config = dict(
    train_examples=97500,
    image_size=48,
    horizontal_flip=False,
    arch='vit',
    drop_path=0.05,
    learning_rate=0.025,
    orthogonalizer='polar_express',
    weight_decay=0.02,
    adamw_weight_decay_other_params=0,
)
Rows from block 7, named by matrix and row number. Rows with one number belong to one neuron. Each number is 128 + 24 x the weight over its row's rms, rounded and kept within 0 to 255. All counts start at 0. After the name is the row's rms in percent of the matrix's.
# fc1: MLP up (model.blocks.7.mlp.fc1.weight, 768x256), inputs 128-255
# fc2: MLP down (model.blocks.7.mlp.fc2.weight, 256x768, transposed), outputs 128-255
fc1.127 120 [101 116 143 172 129 124 167 128 106 127 135 131 138  86 130 129 125  92 107 127 170 144  94 124 157 140 154 134 122 127 128 120 129 160 132  78 133 178 118 127 147 111 133 144 102 132  80 159 182 121 108 130 117 136 109 108 123 126 125 132 134  88 107 226 136 141 101 117 120 117 116 125 153 123 129 127 136 121  87 110 116 116 139 129 126 135  92 129 142 185 130 119 139 138 128 124 148 129  94 142 103 134 107 118 151 122 161 127 138  86 140  54 136 135  94 208 167 128 119 146 108 123 118 147 129 136 128 126]
fc2.127 117 [130 130 127 149 117 130 126 127 128 119 150  77 146 145 127 132 127 170 128 102 128 129 138 149  81 131 147 150  97 150 136 130 120 142 176 127 128 128 154 128 132  43  99  91 161 119 132 124 123 125 131 130 133 123 166 134 127 116 127 171 129 130 129 136 115 162 146 128 138 147 116 137 133 126  54 132 124 131 129 125 140 129 129 127 132  60  65 128 127 122 141 123 126 139  93 118 126 128 115 137 204 132  66 128 132 128 116 134 204 129 127  73 133 128 122  95 126 128 128 140 144 126 138 125 224 133 131 129]
fc1.130 134 [125 119 121 132 164 164  93 119 120 126 138 133 143 118 127 125  93 127 110 147 147  54  71 110 162 104 128 135 134 132 115 142 141 122  32 111 128 165 132 138 139 102 130  80 142 141 128 133  91 140 177 132 133 133 150 141 113 150 145 138 126 111 125 128 100 148 138 131 127  98 157 125 178 125  89 110 121 145 128 126 142 108 113 130  90 175 110 109 126  98 134 183 126 146 110  78 116 135 147 127  79 115 147 110 121 153 138 130 131 107 105 135 104 159 124 149 127 153 146 127 123 135 140 126 130 125 166 155]
fc2.130 123 [146 139 137  76 137  95 123 128 127 135 128 120 138 128 117 118 129 133 163 118 114 130  91 132 127 138 177 109 120 147 133 143 129 131  94 146 128 251 132 122 127 155 121 133 140 122 146  33 166 155 135 128 117 126 115 161 127 139 165 134 123 138 102 129 128 170 140 108 135 130 129 127 125 178 135  81 152 126 128 124 138 162 130 132 114 133 128 129 116 123 136 134 118 128 128 141 128  93 111 140  98 119 127 149 117  96 110 112 142 128 133  90 138 117  59 122 128 110 155  67 130 110 146 105 131 130 128 137]
fc1.131 134 [174 110 128 125  91 124 131 118 129 131 112 123 132 149 159 137 157  92 137 146 141 120 134 125 129 113 138 128 130 114 123 134  97 135 149 119 120 150 127 129 124 131 121 141 169 131 118 118 133 174  90 125 165  77 126  89 131 159  95 108 108  88 122 130 114 111 127 118 117 133 129 125 118 107 119 138 129 123 137 135 128 129 132 153 143 132 129 133 113 170  83 122 122 124 164 131 126 130 103  72 143 127 136 123 121 171 125 131 134 120  98 122 171 119 115  78 144 127 124 142 116 174 132 128 161 119 116 113]
fc2.131 134 [120 131  84 135 127 128 126 107 128 201 140 132 158 131 115 131 127 127 166 130 145 132 122 108 132 121  82 130 128 129 151  86 129 128 172 128 163  94 138 143 149 121 128 122 156 121 161 131 122 135 128 128 126 130 128 123  88 137 103 112 152 145 124 177 113 135 121 138 134 120 118 165 111 133 125 103 143 203 128 141 134 119 132 157 120  63 127 139 154 128 141 142 150 110 110 128 128 126 134 129 127 143 127 119 146 127 121 108 129 137 125 113 205 196 159 142 118 121 121 131  67  98 129 122 170 143 128 128]
fc1.135 148 [119 146 113 107 128 122 136 145 111 128 100 164 188  67 130 128 131 109 166 125 126 117 131 122 145 136 184  87 128 124 123 147 147  86 140 154  75 144 131 121  94 112 132 126 153 129 134 143 106 122 153 123 117 122 110  82  41 105 141 126 131 190 131 148 181  85 139 149 179 113 101  41 134 219 120  99 123 115 137 112 143 139 127 129 105 121 151 107 126  92  81 123 132 190 123 117 130 132 128 148 148 117  90 135 131 161 144 125 128 123 144 112 168 130 161 134 129 163 126 139 141 124 145 124 167 126 124 120]
fc2.135 131 [ 86 122  63 130 141 128 130 131 135 121  91 119 149 141 126 127  99 124 116 134  84 134 135 130 128 152 128 101 130 134 117 133 141 128 126  82 176 134 139 129 148 125  83 143 159 148 132 115 105 128  83 113 125 136 116 112 118 129 119 120 128 120  98 100 110  84  65 129 147 122 162 130 213 123 101 130 154  90 114 125 109 138 140 154 118 149 105 143 152 113 132 115 124 110 154 127 132 152 132  85 142 130 117 147 140 164 201 151 123 154 190 104 190 126 128 119  85  90 132 120 135 133 132 183 124 131  91 116]
fc1.137 132 [159 119 122 120 150 137 115 127 129 119 157 104 124 107 105 126 153 128  97 103 113 150 105 106 141 141 125 202  96 127 127  91 128 181 139 140 121  57 133 141 133 131 137 123 142 139 126 129 137 131 160 123  85 121  95 124 137 128 130 127 162 138 109 131 127 136 130 125 183 127 126 128 123 169 175 133 129 114 101 134 139 132 136 143 153 138 128 176 158 167 116 141 116 136 107 117 125 111 113 107 100  90 124 131 125 128 105 127 126  79 139 107 115 132 110 134 112 135 111 123 141 147 129  71 125 122 132 129]
fc2.137 134 [ 76 132 129 118 126 139 113 148  65 148 128 100 130 143 169 123 135 125 153 123 131 105 157 109 123 128 131 117 129 128 131  87 105 120 127 125 124 108 124 166 127 130 156 123 116 160 147 187 128  89 181 132 114 121 106 142 118 129 146 130 112 134 123 141 123 128 125 125 129 128 106 130  98 127 128 131 128 129 161 125 123 118 147 126 129 111 154 146 128 181  93 107 128 108  88 132 142 127 128 136 147 163 127  99  70 120 137 108 100 160 119  46 127 115 117 115 122 128 142 164 129 153 122 135 125 129 125 130]